Weights of a small multi-label image tagger.
Model: 48-pixel images, arch convnext, activation squared_relu, num experts 16, patch size [2, 2], widths [48, 96, 192, 384].
Rows from block 4, named by matrix and row number. Rows with one number belong to one neuron. Each number is 500 + 25 x the weight over its row's rms, rounded and kept within 0 to 999. All counts start at 0. Numbers have three digits each. After the name is the row's rms in percent of the matrix's.
# fc1: MLP up (model.blocks.4.mlp.fc1.weight, 768x192), inputs 0-191
# fc2: MLP down (model.blocks.4.mlp.fc2.weight, 192x768, transposed), outputs 0-191
fc1.473 104:525468491519482467524478520494500453494506510506509495492528480491490545502485505494516507491474468575506473539502485508465487533507458505458511507502496473512520522521522509490495479517481447475519520542510465516531471458542471549478500543490516469508559483485464499503468501528473493486497504477453485504542480479540437522541481506519445514494530486479491495491520496503504504491495479489506518480544486473503476472494504518458502490490534495541524507512458540543456500478536497520503505490531544491462481502472520501528542501502520508520446523514523521506469503438524508506
fc2.473 097:484526528513511489496521498481481486504499481513513509502481448483509465501498487469459511520475493513533524496464453534516536518490455503512534531484529525519512501533556452518467476513502508477499516480483484500475464497550515504505481524474481552468461495473495496497539496496479466470497451477493451530484478492512506518488481522523471500484551481503531458496499473485470466492495500463502518491500482475525485479462551508475476483522478484510547485507451508447507544511498508493484491494468490513515489476542462491492475485511505567463478461499512539529443526494448473480
fc1.474 082:520497538495460516487540521551497514521514538528450506493459484524477507522514490503509493450477505532489530521508464468502503496468508499520521504528507506488464470514497565466527507531492523514525487487523542473494478519472470499482536485489455540446491543499524481466489536503510483555471521490541509516522471475515497539474479514480542492496461532499485515506499494508499510428483507503497557473480509507504518499443505470501476484562468518514488506484495517482496511546519492502527495480491444467521508414516511469511495496506502491485498477509525511488500503475531497516
fc2.474 083:478516472471510501482509520521499478433518510524461499508493496525491498507508483488545506465539498493497500480445541542531513483474519550511520487483517480539525539482508511497503450501499505486466515529547526526512490494467487493523513537521524492442504485493502513572513492515483473450528518486514513466520505509547465466482540497450490515503514547525489427552521505486480495517483496515531516476516485488528485493454492540506489490470460466472498534505518499489513510484563513517485459551502530515517482492477503482525478540504521544503479485504489512486496515486515494498
fc1.475 093:491443468492534481526467481526515469480469510520507477481482444542491505504495476495481483480510491528534487492499554499507477569490506490406480526517504475486480469485512466490494513495501522496499517446530484496479505492491498488519504459495516490475455499504469532539483531477498556532545498562519486485482526477496477513497478460476496491555496480511511565486492494503509503524496533564548526511495516534535517511494480513517480535486513541474489485505486498482539478535497481517503508521520512478520526501447509503488501504489480479522533526492493527512482481540475492519
fc2.475 095:501480490466503489537492499501483473463465476501482513506515449511488474492535501513495539460489473472505498516498475533531526517499497469507487533528467467491518529516452512505528475518440511451472468499491495521490469522490524518499526513501494465528542514487488494434500465511559532465502455518451497547495531487471490550488470455498459510505469515539518489457540442535464537441527462495525511521493519509496495513521478460495475504525527504499525497479471510512509481490531504522513499533524511485509478486519493523479516488515525518487483461513488469470514480499467506469
fc1.476 054:532503456521486485501462504526507532516503491499497535515512463477509510509498468516509528497491545563422531527494511485442479458508486521479498507520538476528515519491511514512446514505491512504470532508526479482490522528472493466501482465472551505497488508484517504530460510500512477509478475505483534480503543507508488492473509532535498480469512499485520505504476532442511476475542503520518536492507486513500466504513507478526489509475488449591469534496539514524514531464503454464498468462514512499475512495496499459515488438510494499495513488489493530488484475523526549523
fc2.476 051:507542467491498519502528469454492490507506493485505490505504524504488518500520516512499497531514488484504481453531473524506490499503497467496534472493457489518532544484503490544544524469511506512518476485488544511530495504519508519504474496491503511542475542502486507487477521484518484463442574495452477482478524467530489468489539485510528509510521482490514472505518518546463502523478529494481481525534483511493479455458495515464483484498508552477463422497505517511493517519531511483452469507517446524515491505528487533540507487519481417472496491483472523530499485452506482526
fc1.477 119:508506479518498488490479510479493495501528523466511512528487504495515474541495485519525489494493535516530502522518503458499492514534486533488485534473465543497524491499465514490478496498496513460412484499510488475514477498547502545476501501463507534547527528481511508502478469402494488472528539526486552522523484477497489518529511510511521502514545529505503460496492517492498522490509513511512491508499508478478512477511515521408501465487495482482470517545484502512515495545547522435519515508508469501500454495466490496538455511467518491477512468466490515519528524515477531470
fc2.477 127:526468501546492514526465524491461512522493511506531527486590576492524544501504516495510500501481448498495456527478492455492532534488481497478454485490503469525477503484521506515487503512552482538495488476508472553472507531520458522469470524476521493533502494477463495507513508478468465540524534511507503484473484491476488511541501489511471473483502521444505484461501455535495504508517516547508525482481493486527491509471512544513469532517471497522501507515475558482486510496495510497483508517489503497564487480552506494511489446506506525492518494500497518527474491473475517527
fc1.478 113:560483475508479489510490524516509502523487523470524484518490505471514486504483485538497504509483539477503543473475517477553457514525484443509503500531492509492498513520389567512501529489470506511472526442539504518499527494505486493493488486505539497503435506493504538495446484475484480537534514504498550483463484473530516518502531547485474513479485459531487482531498460525529488508510524515480525510489497492477522529480532502485501519486496489507535489509498485512483535487476498507510480462474472476499488534514516546497520497460459488507503479489477466490457518513528529525
fc2.478 113:466496496511476465453484548475524530571550472511509485506478483504493496528476522476483489476497460484493486489503523472490450516533493536516510550469462502465500491463423485506507560527528490508517476510485502510508501485532523493517479497467452519502465487472466487505473517509514499495542489455490505493481522475493499485487490516443554507513517496488496470521561495458543486497496490480512471465467465478521512545504494502504513518482500515485463471464459486501492505512517491557487499454502486530509526480473500502499469463469528507501528522523527509468505515486512474528
fc1.479 101:512484541475536522471485492524498493499483507501527462507461516456482496474481495520486497507476543484518489516488491538505520497470461546546442508507513467478497544546512518537485474478506496493557493478515492488520499506559503460482469490531474475491498491501492558533510514459483488452512517499477494441476515507477516494529511449485485501569530490503507491499436503515540499491497490493546516489520464513444494499532483504516474506512509476524501528486513490521482517500499496487505503557490509507466549511526489530486488483498494487442501547508481488541497559498483492529
fc2.479 112:511537506477491531497467489523494502519511539512488476505526506502482530503526500493443488577501500487492511468502525493505525463445498494537531531573503462523495533514487521509534534553494494513494526497489475516528468496445490524506504520533485519500477498472520499468536516493506535499534468490473492472484514514474583470504504519467497520501537495532524491498478499513532499492496544532498488497472524506482500490559567484514456483494469486502487549526516488503516536505464493460515468477540495534497557507504493485498478455484512492511481491505491463501470529504512514512
fc1.480 111:467511516509493512511492490468503507527452502496482555486455475472517493511498448471472487498464499517489471487533482531490480511488523505533492474517516506556524429483476516488532472498476494507529501483507552459505544498502539467485468455464465494506507522526494462484491539501518440485537498502484461524507482525498520553509470515493517522552500523525476518534517559504551504474499524499493483501476472479518497509499502526527511522527513522496519521483483531504436554481482487493521512494508538491512532450494519527497495470495499506503478537475482513474468495510448480491
fc2.480 121:441510480489535514471502493490504463468508486456486517503479500504515523528522500520510517523476469497524503496514504544479513483527459495504484526508505475484526487473458515475487477469509475482512520490518491516542520512487492494473504499444491524477441462508527517483476551510483457506494502507518513478510485538525493517503520505540539495511515495459483527523492529518490497467513503516500541539531524528478478526449489545484507499594518493461471521503523477448529467477518505460520484475478517530488513536484495473501505474522556522526475476463563484472505534493525526502
fc1.481 109:507465474471493528529510487506481476464482506502495513477474527525504515484505489519481525457495509488573519522498522514545501479526520497523505462509491490478486493476502494478498503475490351606493507541492541496490489504477505520499510509524483499503522494486483511518502521572489534483517481463466515489505495449496479496490469480532503492526554441490467513473499482497515474511488504519508481478516544515495481472475513534487522475497520520507503509484494484475527503507520497534516507474497501489505518495452502501471495509496491486509508494542518492545487483514491518494
fc2.481 125:453548468528536492482495523514487490516496481523473440474492513498509528506522464484489509494483494501522533462500528531504502516499493518506536508522498472484467457486523496502558463496505529501480527498496500497441441469492500490498488491478554459535512495485555500503518475505498515490476516539486538530518468572439506467469467507502490501498475471476472526528470467498495495485530543510470553482478529477489525501491513490504516530487481487492499531477478528492512477531536478538517516446509499505486535502527492494504487475493479518525480482486485573510483452496466508506
fc1.482 123:497472515469518476553502513516502498514541520517511476484485507533474544509534498490545476470493532468516493507510490473493539476529510513506509486527489499475524441497471494511533487503514526507499518450523541504503566486468476472451487472504518511515529482485465493497556501488476485521488459496514503497511488513548509504474441475472505493512530481489509498480516497553450499477474529499498491482517470492484508466527468480486487533508432503452530523472488521507481519584466513471521504508503517504486522473487513541479488488511471496480477489486516482538486557529547508523
fc2.482 117:483506530513516498476518488531501488476474505503499451493491509501508515466489516499497496523526498514472498514505479435458482475485500493526469502503485483504526471555518489461499532513516479529504467494523553506533448478472509496503479483517472480533490510537504468529509520462432459440487533462492504506458507491470538442503460480524517530568505477535495519514516532534502513498467510474483492518510567439521491512528510482528497479518528517508507515502530532503529547570495487513482490493474507518482487488521499526497513468488473489464487503487497467542508488486493515474
fc1.483 100:473453508503497487530548464506498510480507534500485513504442507500492492540496478463484503509509523508543522449486506526517477524518503501514528520525517524524507497475474491544503482536481521502540487511505503472499513494521485474519464535494514464460523486520536506486464548485492535451528484509498486510451480489499539532454498539479516488529513534500483502525467520499512496512475514493484505470471504510515480481531520436503513528558490473475491495492533461479496460508493447496470475489483508517472433488523496527476472467529480538464546529475499516510508502544554498467
fc2.483 098:474501414519530528509472493464480505493539507422510529508492497493475493478457512545461484508519512526498528513476546517503501462497465489485530502536514523499512525463525487523495541512494504473523534510483525564463495470507491487533526517504466491505512514503497503513493510500535501502495492527483482520529518518536518496485514506471513487494502509536447506501455496484519511557509511501504552476510505496482499538471478523489519473494489442491497487477478523552520503488517460498465434514528527439488480498498497551460474528480458525518477516481527518502519487498515497493
fc1.484 108:480494503488520514509482527533475516540506507515502516474478524475475511565473490490539461556485506516506509532522485489467493467470504484523459472504547501482478531446470515488455503459551507512537487486502489491463483494476502468476512511510487508512526528558508504491529484494479498525517457485478499457459487502529565506519463470512511495499522453517490530500499514534483492505520511531498561497493517515510529514491501511496451486456469482506487453494535487535476535496482490465482473498443543472502502491520538548504493500520499536494524525502481498537453501493534506482
fc2.484 119:557524475494517514504509496457479502526521511526500453490462535487470545477475505460545494487532538528492483497464510493456487531491468495495436496520525497484475496491517491559482505521518512485529470526505519557526511466523505521507529512528484501506489533500549446501496541477468495511512526534478498477531563486504500513506521492484494490504493499512515470498509518529488522552468511507513464506463558497483498515515501487493533502483565493450458442496486532494502555508520518544484494533532511548489482518479506484497500474504496515499509497509535466517472509498480485486
fc1.485 105:486519504526496507489527524494482541452505500549514535480497473506439506507524483500514509495518456559495479488488518509476498536487519464458497528502478494570512465532505530550498515483470465500492542512536527532487508485536482526437515476511537559520463475492512492505516526529504542488485489491457514499500507489473531545467490570496480492510505512536456521501499522515520532517465512501445461473512494479521507530483486488492493506480516541496483486453468480507477507492452514488506498519508480509519502497508490494483510474509499453512463493465536487470471454519511513502
fc2.485 108:494521481510475511479470498501490455533517495516501500500506506515515508518537497476500516523469506506489470461486565470492508454556510538501477484519498470449478514507518510509486519510500497493456563524515525547533475508490491488531537485492468490553482454517509491450507482499501510522475505462513506485517488530488528500486539497491535473529499485485494531483482560497530503458537451512496499522506508480496463489497501534519482515485503525458498489513475530532482467556481497485499470498492500540518502533447490447465515506526551509453512520508567480514529543478491504500
fc1.486 108:558493515479523492514524525490520511478475476495469527524452506487515505520501513533522512480469449501511489500493508471526487532459490503506504496500489504520557451503502524507578510522519506503500509513530536492477495500493475456485484476492501488473503517518495445481528526485510458536465479483504462509503518479509495495552508514509495506570500521490477509473530531497486501465487499512495507506511458465517479519510511474516502508560542511499506480482495478470465461556501440502518462514510522512486489508495537547524494517494545492438470518466470487524514526423508495487
fc2.486 105:526510506514478509526451464529513464476546498470488532477491463505510480490497526511480553526532527487467497508489470521469472470534508487494503478537477567486534508447495483487507501483486480498523483489581466490479472517518526539514506514477483483499486463490505503514485527517481521545474528509512502472492545528508532523509486469491534533545480521459492528525462481493538494517495486561510528527527495507516501566458515471489522495536517494515544490517543478495542486481511509521474495512476456512486531510489493512520537492452529503494499473513543513514491500478498487507
fc1.487 102:515489502496506487491524487501539491508503422492532486486495493487519497477525492473498471480470486506493527474472465518475512543542525464493489477455517498543494531515562524518498463505507515508509456555534517467459491511502496544514499508484462521543483432511501469539521489490510453503496501516521498511473451485513542507523543511504504533515473516546444492514520527477545482536458502516484513473518480488534552522520527503526505502507495492490492489501476485474491485523486483450486510512484509559495496483512506488485483475503474502535448531477460495467513529475480519476
fc2.487 105:491498471483502494522490491479458521510477509498506523494527509524506484495485504529442472499473474497525521496459513532474525514474527516495540509488509506469507468524507488498517548531537504461505492533524494499540527515478497531491531501471511459533481484538499541472499478480509506536528513458509483460506507496512460519523491480505448500497498522523504528510517526516510482440469460481474448515477527468490538508525472495467534494512466525504499535478483535490503463470518554501548444451480464479478470516512539489542551533530545530483486485518487489507524523516510497456
fc1.488 097:526480496498531451493510481494489464525489484477501500468499523497500485459492510517499484531513450556537479484452513485538514520477520484545509499540506517466529470525484474551490494533470517452515517446493479506519467525483520477518499485524497472539471511523533503544548459489497455470488498559513497494462470460480522520517470515490493509498506487506531514490521478518506487519491503464513524502550506499485541500514512495556465506489534482478517482491464532536474485517454470514537502495565474504520517509473499502516503530518491469512507501483482536468453482463526485478
fc2.488 101:497435532432512463521508556505496469471479487505504508489466480503482462494488491541476499505485504537524485514485541451483518497518514534519472484520502494502480520450496498496485512510497470463524473499502490554458531495483488572515500558495449529470498523505479461490517513513523529519550467498474499485507495501497514537490518539517514496537526492516502450493507482506500491561493483527492497510503485499466509543495519497553500467518521526444528515497488460508493509502507514518532472482537494494486490515513471482488518506512472517493520469492514536496506461428534501526
fc1.489 102:504533496488488526509485477553498491503551494476501506515532525479465456497482523479561502507509508505481519497481529521500474513497519507490480522551521488498462458473475479498527529503507497506523500530517551520477507494482498514504500518536461505510475454520487493531543493502494514500542519484493501464444502498526494528481462493467495542514533482517461504462461455537545500559468432479455503540503559517500469492512465500485468487511519506539502480498510516497473508463490556470515487498485453504483515506476502474514461491536472509517496497536498521507480497476477488448
fc2.489 110:538554471477495493479546481523506515489537511478474488495520507491490448498502492468503501463488546499529517478505514498509503513554516540530484523505522525501488536544507483541473496510449536482470499497482514512515485476490486462528483493509516534487497498569512511508502492516460520544504538512520467478528513510524552475505519532469484514499462481502500513489491557494489523499545514483529478501474494504449503471504490497470469500472489508548544508498489509552483515512522525485501542502444525531479474469480537530523552560500521489513456469485482505506490496517475525463